Weights of a small sound classifier.
Model: log mel input, arch tc_resnet, norm layernorm.
Data: 39062 training examples, 149.4 epochs.
Rows from block 3 of a small sound classifier, named by matrix and row number. Rows with one number belong to one channel. Each number is 500 + 25 x the weight over its row's rms, rounded and kept within 0 to 999. All counts start at 0. Numbers have three digits each.
Before each channel's rows are labels from the 100 clips, of 14848, where the channel reaches its highest value: "strongest on" is what is common among them; "loudest" is the band of the loudest frequency at the time of the peak. Only what is clearly more common there than usual is listed. The data: tunes sung on syllables by a formant synthesiser.
# convs0: first width-11 conv, stride 2 (model.blocks.3.convs.0.weight, 160x128x11, each kernel summed), inputs 0-127
# convs1: second width-11 conv (model.blocks.3.convs.1.weight, 160x160x11, transposed, each kernel summed), outputs 0-159

strongest on: vowel: /u/
loudest: 250 to 500 Hz
convs0.63:555527499523451511515478514471492482518511499526497500499523492484508553498497472513499480517471436462504518508492520545497514503539498511458504545471507471484499522529528441498476520522534489484528515514494483538499527519429484493502505521547501522494491528543503504521474508512519515485477477486512538516509515518540489490502555455510507540520546487489518535480512534517482513463529
convs1.63:514519503505498507483412486526510524493502500485509492511494535488463522490522492517510483408539497502507477520507499526484497512511507493517477513529512473489518527483505530468479468505509527519491402501519476525470501511486478491481520503524519468519512511503498510487491501491495510456554512534523463496510518520497519516484491494518513512510491519516510500497497489419498513489496516499520509494514484497479522502521381512418513504505482496502514512493475520520507490507456492

strongest on: vowel: /o/; vowel: /e/
loudest: 250 to 500 Hz
convs0.56:502527523488453512506479491499500447497530534458523507530537539532494454522479540472495524523530475475485497482510496513490515529532516521468509515490516526478514527508511479480532495500513520462502497530492515513528493486494513467503543531513505473511481486517507476519525488500513525427512474489465514501517473508512460487415419503492504482517502481516442521519524489480503505500531
convs1.56:501526508502471541504484524496520528513498521487531492505508536498481492489495487504456506482527490509497496518479506519531502467512505530518481501483500442501492508514531486484494413500498502516465429482488512499514501539511514508499518531479523496487503511528494489464459502478513507499541518520481471548535521503501495496495506489520495519523475497512505489515460510452489507499537488535504494492485492446481496480491413452471526488495451466501472522551515511503447496507425435

strongest on: vowel: /o/; vowel: /e/
loudest: 500 to 1000 Hz
convs0.1:499500513509483516513479488514487493482507527418532521511513489523512460541527550499488484519503479421478514508494502523491532509493495512504500506515528511526489514522512549531535527504509525489504511533487521498552505510516500481541543536527499507485443500512499514494517500469511542450486464485425512483510465459526469498431474504506483516504511534512501524523508514507505511516511
convs1.1:487505479496496503489502498486515542517480525470505468484477531506457496487514503531508494526540467479515488526516506508501503474506461491491482502485521510519506500500518490479523432491534488501472478501493516514552488520498505521474525534512491530476431521514514499484450513474523523513550498511508521512483512491493492456491488453514511505532471460505525487536463499506506526490526456534512485492513524489522509519488444461523475505533487516491498500496546528475401496485501405

strongest on: vowel: /u/; child-like voice; the note A#; first note: A#
loudest: 250 to 500 Hz
convs0.117:486488491502483520513515523489539534495481476522507483463542528490524516500533474511509562484487482489471530528510493467501435522528523482537481475480489526508530531492476556465508520522489511484511540481488488507513511490542525506515506515488502522530533484468467522482494491509503472500467494478501524480494522560557526557548550496495491522504468511536502479467553516507492529514505
convs1.117:485555508559505495515546506497514470468494434476472493511484479523470512505523511523498534496512473520546468483483525476487518525465465502500472504516533443499503505511523513489501481527518469525492529407523510496489512545509485528513508519466515487489485491476491501491444506489505539512520508507500512488540485504518480549484511529462511471510502509508490512467498512517508555496479478519502464502458474533484509508515489436487530524496455505549482504478488492493482524456460508

strongest on: vowel: /u/; the note F#; child-like voice
loudest: 250 to 500 Hz
convs0.109:556494514466499511512518523508543490505481503508491507487508505549486480499486458520467533481470437535490489490499469533538543481527514537487527529529532495493495457532468443519482488501515530521528533509515534506479530486504528506466465504514460463522513485477524461527478527510516500509447514497482527520496504525523529519520536509444501526486539511502479490525536524518512497506471
convs1.109:520523471540488504498545506502526514492469503483481506527502505507491478511520412482483520470499539432464538479495443516452488519477554501506493537506525500495523482493525503469503476503535524528510482521530500504502488528530526505514528473498499506502502479525536485507457533465525480523491485521476503491469495531477487553503518506524485498527521482520465546483509497520472488488539509485460509502540468522526509526512450472446500537489507560509531498505498486516489475530531501

strongest on: vowel: /ɑ/; deep voice
loudest: 500 to 1000 Hz
convs0.95:504520484511518500487480490502523450494514515523515497460500517526537508493497478528498504516460515536457501512532501485501525514505514514459421506502504404503499500495504394488523508523532496481507526498493508514509511497518443522497525522506433508512516516519431496496448511521530489529505523504530508524509477493511506501499492539513507505526517498512501527509501525516496494505508
convs1.95:476491490483522502477457518498509484520447499518531507466495513494508526488464495522519511429529508535507475475515535480494501476471478500495488512519532546477514507513485518521496427515499534486508528512417528513515498437519500504507450500502497479507530518465479505504518468504508510458541519471500462522496504513493515457497527495506517513512515496449524507515513517545514507528500505527508516532481503464532501516415516503489511521515519472514492514506513547494518464511464452

strongest on: vowel: /ɑ/
loudest: 500 to 1000 Hz
convs0.26:450514498541499482470509513506476546476482514489493515460530520504504491515507508506523496510511536559479525512519485516482536524527511527541506508532511523526498492504532569505516518508509509510478465508477503433526467461508530465520530500496511509525552505511452503458514550533469496537492485550522535499499475504475524531509507542513507538471492497534530495519466487516501483500527
convs1.26:509488520544485496511526509482517478505488484499457510491489484482495509498503509505523500541538494505484493481537513444518525507506480501476481472497491514533530491479510483478467420517502513495486524478445497483477527434506485518509518534490489474486504510504471480469436479488518500446554499381523532487476515509517503473486500475544502450494532506522482511492500481508498494485495502503516532511442523521497510504472512464560477495505491505494525504500491524522465492512506511

strongest on: vowel: /u/
loudest: 250 to 500 Hz
convs0.19:521499462526538510510546540551526534503508490477539503531527497491530527517526530510519496482486511489484517512497583514529505516518490511489509487484483457531504525510488465502524526421488457499516522525509493490516507494497457547440515501526493500512499523466492533510447485514534537482543526522536520503491517517511517505489490514473527503518497509510524508493516521508556528529501
convs1.19:497483490534501455537456530513536487516507534531498489531511506504509486517441515513486507458565518473475496468526485501513510499522503490503454526543502494504500537479488496535509514511505507492507482515517508513503504487471531498499515485522495566532478510528518511476511491481483525472589506522520506506498513533512516489529504521509520496462497468466516492517525481469482503489482527539504547480474480511489511494527495533490503488496527410514521456511543520488453567503480517

strongest on: vowel: /e/; deep voice
loudest: 250 to 500 Hz
convs0.22:519500541517520498499501506528487484471517554491506514520517503457511499472558479503503456486493494519464483510508519476498477504518491512507514498467544536471540555506515518477516489461494512512511488508482533474512522515522537495469503504550472511518516523441549532504555496510495449509496513477547513505477471488519535471456492473411509516516510502512504533502499497507469506516513
convs1.22:505512483519491489497486483527471515490463506496464517486491493535489494484525518484491479509548458503542498468485485530541488514512488498519454517513524488500487466513504518508443515481514481507469479508494511498535528556502540514461534503486508489524524516520494549477444518517478466539567456506521502544524474513531519518507496473523456512481495503449505513485511505433504443480549517550520515503541491480500484521507463512506530448485497486533512504512522508526499473467509489

strongest on: vowel: /o/
loudest: 500 to 1000 Hz
convs0.135:497479473512466540503535513498475480500505466532531528512492462541507519518524551508495475490527531481487523531496507537542571495486460488461501508478497514498525509501492457557524507508474488506466516496489497505534511480532502488478469514460515540523484520535459509512474496495488523517489457493465532466519514530499469518533515524534534470506464510514542475481471474551519488508498
convs1.135:495522521530493505528532510481496535494445491462488502495491521482475488482494503496499507531475496467501518508526472491485533509517512518537470491471500503491517511541465531495482456519564494469542498506433503512520485522540515549491518493527522480502536540506488527483477532469539483512455487500504452433508509497522494560493519487494520455561490493513514520512502481508485523493543515443513496489518494451499514504474489500525518497454505516501473434489507484517501528534494484

strongest on: vowel: /e/; deep voice
loudest: 250 to 500 Hz
convs0.49:506507547511517489488509513519510498505512525526505518511508509516447519505517486508505501485559532513464514510505502511493507521514466508490557512514517604515505507506514519507510499513417488513479442529401499503507510486507552503515521512509527519507535476519513516510555519480481524489510519510489521517502468530512498495513512472493510510511465495510506515508480501494524442507509
convs1.49:501500513515510500496526523507465521511497527495486539500480489499522507474495516502511513532537505483518502464507511505505496509530491508517499417437516537485503505500480509514455493505514534432506491519493504509525503510510542509492529491492500464505449510448457509491483483515494434484524423474490441508508509524494502492497517417500504506530499498481498507501527510504498462457518482529505494514517481491516414504472435527512503500499525492518496458512516529509487483514518504

strongest on: the note D; vowel: /u/; high voice; first note: D
loudest: 250 to 500 Hz
convs0.155:486485501487518519496488448479530525500524517503503402491514470478483516444457509489538482454534523533490512491509514546485500508537504494497518514517514510498517519483513475520479546515496475488510506557504549471526487510478494497531492527500514489524533498514498492520526526514507487496511509514479494492513520481495529410459512503524459480518504493434486495531516491476486520489533
convs1.155:488532538511490516512515496507490525506515499497475488506505504525493436520515491477452517515529491469517484513520467525539440423527500487443481512523486525475416511503507486465523512486502464520503516491502511512532478546460510510459497462515524530528531494528506498501471512505482506481538484504510472464523477455540512501492490514504477523519529508497419493474499486514489495490471513529476523494510511490465515485495496531500520509473435508500527485526521520526505530481534487

strongest on: deep voice; vowel: /o/; first note: A; consonant: /t/
loudest: 250 to 500 Hz
convs0.129:539514514501482539555537510483510527515528536476529476520508527513504480484500469521508547521501517510506501523500520486530536537525531504519510531515492522504489533488445493507528529506527488492498522490538499511486531542492510524554538505514499535479539525512514477495514522540524437528493444457480496487523485529501482505539504524498542503518513483521473537455522501527536471526529
convs1.129:514462482510478477539510487478524488494509483448519478508483515468501507490497509538537499489507532530510524486552522526483468462480516464515512506495498481509513528492504548443495443529519569495540470553492486510510498488450520509515502492491500509530503439516499502500518507473531542522514518494529498523537485505493466475442555487487470491411508495538468493483504494510513511508454530507517488512490493493520525536509468495490489545521483512465502482504511488494524495514488468

strongest on: vowel: /ɑ/; low voice; the note F#
loudest: 500 to 1000 Hz
convs0.98:439512507520473499492536514481487498510517489509497528493495471483491453499521524534520460508498540528451525520534474506500518477519505526490486510532514525536472503462497507523490472506494508512473474503491518460540472475525519480543530504494511501506514509518469500511540578510473470526492481541538518524441469503466518511540526513543518499476501499486502524518446517556485497477517
convs1.98:501456499548516493508529504496472442508505513504479494517506493491505512486476497474532526531533483512492494449526512474516517529449466506498501462502503452486537530514510498475458439499515492439513515499396514534487502415500506510513463511502496480506532486523488514499462479483507506518546466460496498524527516521502504498488526492496500458442520520519524485500522505513507514505476504517515527512473478511508508496464521515527507507485498519457521513505480545532485493511526526

strongest on: the note C#; vowel: /o/; consonant: /d/; first note: C#
loudest: 250 to 500 Hz
convs0.66:478469480512493503484544466501499516497545485502500480559490484513486515505482517495506515505490492501506529513540493497525514493507490454506503448434470522491432494560439511516525481524509503507469520463517474543504527510485511506468471515492506519565512505515504468543474471449463509511527514526506505504512505479492514462489516477495504546503480526480477476546496506477525509501457
convs1.66:557480513495512508535514505485487485513505513483477492512506534507511480517468466533466515488497490510502556516528482556538448421503536505509510498510519506486490517491476501504498514502506495505479460566511542482514515486479521542490491447536516530510500496476488546525519519498450510527493519499470482516512518495477504495491499522501467494487519489554431477504526506499508485523515524514462516478469491524567511491522450511489507498484489533458492514522570484504543498499503501

strongest on: vowel: /ɑ/; first note: C#
loudest: 500 to 1000 Hz
convs0.96:415480504461532494506508486534503511496504504488521513512495520487520498529504521522524524487498503527502501479523495525498492489509509515514513368435495509478486465505521500500505473494507499549456527507521521516489580490507490505497455533509519504506499541499519512527514483488478541530504511531512532519515538467506493509498515508520502495496504508514502493507492493527525520531455
convs1.96:506504522478521512529475529506521500464535497460505506512509534478503544506478566433482499508464493525497481510442511527563504461494500499514505522510495487498528511482503515523466530505482529516466475532492527512501503509491533492493492504512404501524510498479507508511513501485459496514457499522512508522518512500513501520465509526529494500540519498511542461538495511524485499503496509496514541458481485518544506503513464484487432525454506500511490514522512467427523514516476463

strongest on: the note D; child-like voice; first note: D
loudest: 500 to 1000 Hz
convs0.143:470514493499458527440480461510529508545479472478492529498515505522511493495492495518474539473506479482519524456473495472493521502509513486537528517505494500464459505466496473481496483498515490495496514556478502530503403495498529513496510477495518519515517506513499551499512441503510467525497478505518517536509525531503490522553519455498462483508516537548534501521492492519513489468547
convs1.143:491520511508466487488508488535535519444502494403517479500507465480501501510544525512510474489462520522545446511527490491535503553536483534523512516506496493484515516473513558525512512486525483494506491509503460520499484496500492496524523506512420498530476491511501478503497482456505507524450508531522520517493485470550478500424500491513523476518506533478484509505507503501532513493479499494500480487495493486504491476520486518495440518461476513531515515458430499497503497508518478

strongest on: the note C; vowel: /u/; high voice; first note: C
loudest: 250 to 500 Hz
convs0.118:526463494541503503533508513474511522507453520496491482495532484495501561500491510508487513498498463474515494472455519416531513534508492437523497458469503478472553515522513508527520523503510494516522523544487538515454498491483492473510534498476492529466494483453505485530481487522533483487458519515500499519516542527541513509509545476498520510515494496517559505504540498485492501509524
convs1.118:526496437514494505478500461487494503514526502482485492496514525500478449498516444478482474498548491530527494486518508530497467531501470511502467525529503483460526509494518529545501510502514471510457458487514471513479489530465497521484512516516529516485508460519518489500493491507509507437563511537510475480514503473489470529519483526488459517493490532476480475412499479466532487488446503511522475467473507515515493489525468519463537499446472508497532518497506527549475514488496507

strongest on: the note D; first note: D; vowel: /o/; consonant: /ʃ/
loudest: 250 to 500 Hz
convs0.111:511514518507488498519550519508563541510521485520528487494491472534511489498509485522499530524509525509515539552536476506527497505479469492526513552527484494521509448527516511505489542508503502517489504516537517512521527497521483497517502468483503479507536501498423552456475496529495512511530485520450464490497483539536524517522488525522517540492460523490497469535477532498533469538475
convs1.111:529499516480539508490486507501508487474508475470498535462525498486495532497505541482482480496449508536536497514451467506501471408505485522517514504500547485499467496486520509512507506534513533483532510527487480519502512506489485501510497513510522516519506491491513499521509502497503496535439493517547503549510497526529494471421491503463534498514487478553517494540482517540514468487506513490503458489490463501554498545502500481515519452516539519458499516520469445485483539483483471

strongest on: deep voice; the note A; vowel: /ɑ/; first note: A
loudest: 500 to 1000 Hz
convs0.17:460522453566512500498527482475516499480546527534468457482523478502507508504487510498516499492519531499501526486482486457497515449530523468507485557518463511518532509495396500493516543512492499507492514492523530530492463518542499527495508534521501539506499496497522493524513488498456466523494530480511508518498502461499492486482525526517488513508491507509531481516547505507506498437529
convs1.17:483483568504521496513509536551488503468537538542486493501469517515504463486480517501451557502485498495493515512515497463527470472496528483458512505496516454497498490499495482486494524451469468510487496487517525486479481491537478487517504449485503503493529569520493533498518479503500506488492492487463463477520509547552514549538533519510538466485519502470524529486493484475530510517496492510447528484507486520453470433538502494481513497497532505464509497532521501507530472483516521

strongest on: vowel: /u/; child-like voice; the note D
loudest: 500 to 1000 Hz; 1000 to 2000 Hz
convs0.27:503437484495526540506512491486514487535501530524512540523525496514491511519480460532492531537519509540498505499480487523546579513477502500478520508505476473536477462504486521538489495494487525520548534516503514488457498514450505501501491517516513501450543476476513464502503573499558509521469483514506497501504519495535525521484523525489499544492521524496502535506544517514540504502501
convs1.27:531525522532524526518499449496514543491504505458462496529500498494483491467524490508488528518477509465509485471511474487500496512524489541465485539531496519520517490533524509508445519490513507516463527507511509464460468509475498499477522448549457472534470470523488496534502507437519494512484459531535505499484460468568490509488492481516452477492499495539494503473470490532488485499488478456504527478483524495513482520538482483477449546449510483485492489532512495478510479523521475

strongest on: vowel: /u/; vowel: /e/
loudest: 250 to 500 Hz
convs0.67:503495529504506513506533520473495520486488509505516519473528537534507475513500466487509538515500513523493495538508481487508438519513502511495522521503486528505465535523508543413506531526499518463493524493503497539504521486454537528517529410505518524484532465467456524499506505514506501489516517509514503536491487500518518500524523445484483537502501567517514490541516531516519486503522
convs1.67:525500558473508517508507481514474503497504484452485529480491499482507463493483499541514513529469487507515479501491511500416485526517512492503482478481536514520453514491484527481494476483517512502524539503499440507553520490517462540490503522495546504522504507469455469506502485487507485491475504499513471452512475490514543500461541470476558465494485499531456515452493484539501503495504515514505444477471464524495496509490492471529524454542536521520479500516477475555506512519493527

strongest on: vowel: /e/; deep voice
loudest: 250 to 500 Hz
convs0.84:519505524502515498474518515531543436513498503519526524512500508542470524516519504517511511503500484471477507493500495500498506481517432501420521507436510530457508511512513518521511514496432518497511464519468504526480504471498534501493518515503508521501500483494485529514545471471511510504507521513420510508482481520522418505505515520436493510521485517500512520521513510530521500515502
convs1.84:503452496534522541504489488481468533494504503494484478504520473490512494496506491512512538471492517520529487485491514524506510495508475508506525466495474476435490507517503512520511533492480545444510567505462491537512506513495499503512530490476506482478449499522475529510494481499495474516484421520479532511540516532485519499512531468499502512534494543507503494508503508544487449493530478456514498537460462510502440494496579501499524482536518501516460447493509493483478503527458510

strongest on: vowel: /u/; mains hum; clipping
loudest: 250 to 500 Hz
convs0.112:512518477468510527478517518492520513501497502546525507492492484456483535511466450518497492495473497542513502489496511474508445518508517502499414496518512520508512492479481538493520490481511529505538524474534497522492503482485490509535488446503530512515497497461538515474562500509474515525486472476544475506463537520488504526553551473497497517485523491520457495514480523560507467482469
convs1.112:490476503484469464508519463497486449494481484491464504528506456512523484516491483501469473510492507476504533441509494528499535466473545515467535495510486470494483492521514500514502515505515462499515462475536527485550485519461475484528471436497483512496504502534560531518509486445490484559479502496479539518483466501491550526484504531511490479496500467523512533504519432444522502499448497518452529515515473482489498520479535541500487509503502519488513512489511502493535494518522525

strongest on: deep voice; vowel: /ɑ/; first note: B
loudest: 500 to 1000 Hz
convs0.110:515497503528498519546536475502480509498501515528502452511492507482552522510479489554495523543515510517545490493495495522503504519489508474491518467522464526523456471450508524516493462511508482476511486502512480457509519503538492517523520488449527534506533492509518484493527495526531503521502465524522474531509527527497519529502468524506488369482498503495498492504487496482510521497527
convs1.110:482465479517536492497510494511435488543507457500480489497499471526520514513521498521502500491584476491473513439516511503497523420506507489467490506523471532490508482504500510476502536518530477522516487507526496469477497516470506502520466518524511485510509494472513478495445492525516509515585484472500518508516513473471471522521493516482490521456523536494495509479527487504504459477438510530503514498520500528521489484477507523510506487508468520485510501451504533481539503441522547

strongest on: vowel: /e/; child-like voice; the note B; first note: B
loudest: 250 to 500 Hz
convs0.80:492536512521460521464477544533501526545506514498490525457533476536462503523427479536455501485514518478529505535507509522504478525514446505511527524521478437475481527490516508462507491513497495531515489534470478518517507517517485491501505509507529506502496449526493465508479473487516514523486436542462523499522503546504449514470538489524493514514509497498464499509508511511515479484507
convs1.80:483464495489492508492469481498476566517477468515465527499481490471483478477499486480549517495514511470537505482513461543492529529529495509526498517511531535458494532493487535457483530467532496480507501507493456511503505544469520490477541505467531506546500484514508452496499488583504493502505451511506527512501459492492474495508492508496537486532551499528524497452516499507473458499536499484512491451536497472536519522493497550510535486513510519490492492498442457518494483518489502

strongest on: vowel: /ɑ/
loudest: 500 to 1000 Hz
convs0.5:485521486515475517512504474506505444473509468490502529485462556507505467447493498519481504485495541508461482512507495476497506505521516499466482521519528519540470514505511532537503465507503508484453499480505507498499501495550544493515509520496479523535531549495465539512532512539471464536499509488548508495452494428451532516505511513529532517487513442460481483512501500500500529507520
convs1.5:498459512547505503503492511538465455510526478495470484512516491492504512495509525496479513510557479494557467480519520544506508497473481533515480504509515498489485507515484525489499490531537454461491504470465498526529496474491464525499475465519519488525533464504509503474439518493512468503568497466503487501522546495506518513521506510491480506457541489483533489494526500512540469490458499540485543501475516518553502510474515511493522459518495536478530492567457539484499483462531474

strongest on: the note C; first note: C; vowel: /u/; vowel: /i/
loudest: 250 to 500 Hz
convs0.87:530475537520535504514515493532508534526499511518508516464501494515504535561468474440510506523520504547515538502532500502511489527545489517491496436507499510506477483519553542521469484497511482472521488483508475487505489509486504509523519507500515481485541494476495540424486516552521510518511449503477510491512535505499511524497491561467526489502491542525454456494513475497503513501526
convs1.87:491539510547487530533535465440517530512504487522497530505492461490490458505480508545520471518553506512480515436500478476515513468517488496476481501513522496495476485483512483449516481517487489520494551470511448500486497470545500509503477508492564464466475533487479486475486461506542504494552476483507534459508480478493502514504536503516503493504526496499462532417493489478491495488489462522518510486481488507497514472519506519512552500542502494490510508452503513554495505480492496

strongest on: vowel: /e/; deep voice; vowel: /i/
loudest: 250 to 500 Hz
convs0.40:516515514515517502517512500508518454491494539534512515514485490546456526523515503483488539487527483456511515474501495462507452515500465497447514504498507536475537495515508507482483495494450509529489500520479524521464510513476532522494488520507543517496484494512483516513537500505512542492511437542416488514488554498525418536507538524474506487518496467503518531503505509522497507483504
convs1.40:515412505524514519492443530504440513506503524494504490494512495497520516496496470506517526434529526510526492479505525517488525485515505517480484450472500495438494530497513523522509523502485498441517504534498499544515470507514502526486489488487497474499433520489493535520477459486505478489530452510489475523538522542496525492510496486499515527524516511504504503497519501481462416458510459483521521514497487499475502494505504534448497498496516527503437491484532499463506484518491517

strongest on: vowel: /ɑ/
loudest: 500 to 1000 Hz
convs0.75:447504511482528520533520487477499496564522490560461511521510499522460522502489564510507479498497530491519506515452499545530484523506516472492488496532477481485516499504499494533500505516511531527519523491497503497569501504542508494520480475518508486465475521527490502512545470510513509515503477466562512486493500536481508499561515521539507499484509483483493445516488488549531521475455
convs1.75:508463497494500469500538482510490468502525501483527439547523529508486502470448494468540510516489512496493506473559480444489487540516453523521540470505521474470509494525509519492481471509498514458474510551450462522510480471491484524514454521511459498490503502545504531503517460511502539533475493519489514477491499467520498476486503443473521509520460531494515469478511501507508531504518498514533518470506462482490518504460545539530489469512528456516491490503464505497485485493535530

strongest on: the note D; deep voice; first note: D; vowel: /u/
loudest: 250 to 500 Hz
convs0.113:502524520478513535506546488508520523504538472536512499507523534545515535480487482511524510503516475474525478493547477539516503500450504527494512488510509511499481521493533484500449503514508521562509508447513498455528559516522488519510514519494520550489529513479530517482518503504509520506500529507528564444516508512456522516474506521520466469520510470474489505446482528519530503536496
convs1.113:519512533511555468532469518527501480422514531468470496552479449518502459510536489448533515484527500517523460502479503484520513521509497500493541489507539534502472489502496507527513542506448506513544512478487472503500503466543497480512476510457534520498494503487494497485530507480506483517538521538491477489531522513562498506490521515523509454476486524506524514495522481520510507478477501534480478492513543476423551486518530523507520505484510471540494479494501529512503491476490484

strongest on: the note D; first note: D; deep voice; vowel: /u/
loudest: 250 to 500 Hz
convs0.134:503532513518503524553525498520524498466540491534526481519498455517467519492488495521535518473507490494478478497547485526524469508492521492491512500515515499490514499511528478487540468505514514546521475510527512472466556499465496516488445527530525535510519517500516510530526522454534515527512531494527548487505490507486487513443447497494507489503514461483501502458527528501514518520416
convs1.134:509525503507549507429498469523507465473528543457495498525519522484515484520490490498456463495506528528493466550507522521539487517532499510500519505504466501459552481488509533514515547463488463514498512518481482506472476473473487521523479492541460513520490502538489539489525498478474500495503520495460492501521507512563520442481501508482488528493515491471472443461527507540545512496511502517540532495526523528551508502506510534494468500456486496531513523487486509500497514456482508

strongest on: the note D; child-like voice; vowel: /u/; first note: G
loudest: 1000 to 2000 Hz
convs0.153:477452488545507514460468471497496502513494516507519498508498486478488494528502506499446500518486502527532525529486519459479528477492529451514499488533524486518515505460446539538508549506499522507544517524473558516454517529462488485485538492527499551505547462490525452465501534453544508521477525477490501498516532485511517502486503521503471478534496503513495490532531500504497483528506
convs1.153:484512519498520524536515496513498505500528465511493490488505495492489496494519568486446504521468479461476507518460441486544509509525503489492544493507492513505497469489501514567495533482479488515466493491511508472487476455535464465470494501497469524501509541502516491509512516506490528500454468515450549492494461502517520498472519529512475502483497501482503500501483491456495444502479512480433515459498530502475481490547495470500506550493492506565532504496547502508528453448507491

strongest on: the note C#; first note: C#; vowel: /u/
loudest: 250 to 500 Hz
convs0.13:516479533524512514511499512542520458487496520537504529481486513511509517551502487529528520522527488495530517517488494510537476519536477508552512482512508536483529525522531477514485541514498502475477481492517520484473423506469483495471539507529505476543538519484530500537479479558478512540488494507520525458507527459527489553490491511464467488525491491530526490554509516535510506491488
convs1.13:479443529492483503508502540403469516448510487502475532500488529514482520494525521442510498477540507507486465511476481478486503553530504491502480504518464521475495490485518563468494501519511506493484528468496543497529461541493494482514500535467459496517528510543514489495522507504523491497537485501486550542532473518547504470505505489474503467537541485469503489523484507503522465480509494530484466500525533476518486517513507512509478459497497519540511512497518496502488462537540491

strongest on: vowel: /ɑ/; vowel: /u/
loudest: 1000 to 2000 Hz
convs0.144:510498439505511531489536501486525481520511549515514488500488503474515514494504508510507497490441511540451531517517523476511505485506467520557451502484479408507534513496501399467506515522526504515491498500485481507517512499520466546488494496533458501508492524493500486520463524528505492486509526506511507506483483504482553531517512543501509488527529506527508479513500529476484528513489
convs1.144:500480503545511532503394542505493388501478529496477510470497472499516525493526511509521516430508486494514497480522487493497487520474476525516468490491484500491522509505515530506480464506518523501511524502472532505502480523488457518504498500500497455516495510505491542504466537512512512474539491434488517540534498505519485535510515489487495501457511511508518500517515509512504437508505505498491514524526499510514506516452522517515495490501529503512499484511544506503493483529419507

strongest on: the note C; first note: C; first note: E; consonant: /m/
loudest: 250 to 500 Hz
convs0.126:490511504505502504529528535512472510509498502524522506512468536462491532518457501501497507493526526522480519523494526494509481544532540518432511533531516518513543520554495517492520540485510494481541504517561535460501506503533487524539503470489531503487499480537540511460512536541501468489532472530524479505470528528476467493504490544511519459482515492505490497508519537503520487558484
convs1.126:479482522531446491476520468515452479517475455519488463522490533504477532507486544543485507523549505466497528508488482513521514491522495543493507457509468523479504479506508498464532485511469471510521510509535505518482460495475511467495482524531441469469503504463519509486480493513500504540558462482459529513502484494488501483471485503448492519474490514513516523510516507500508490470456480533514522505526526506537532523510520522536476504518474517452552495431525510465501490474516519

strongest on: deep voice; vowel: /u/; clipping; first note: C#
loudest: 250 to 500 Hz
convs0.83:558534524515512491513500484531434505499528512513495540511498534497539542495504477533472507542519496510516486524519522512506476501438523532501494468509483513533472481472559522481474479488511498492466487526512515488514433497464522493501495499482503469487521467500521522433525481529479525504532481487488530527499492472514484519528451519519515549502504455475451503492491501507496521522509
convs1.83:525514526505508502507501492521499506487516535492488480526478493498497459504480487473511490515554506492513569516491523499506514551511502512492511514523517525487497492494500408493517513511453454528468492510510405502473543516533490534490525469488456510511504519499485499483511509497548490463554517512435462484501486510552526513494475523473538510522501514473511526484512496480508512491491494526484485491513521504409514495507462533482476524519523498472526505483513506497506521519504505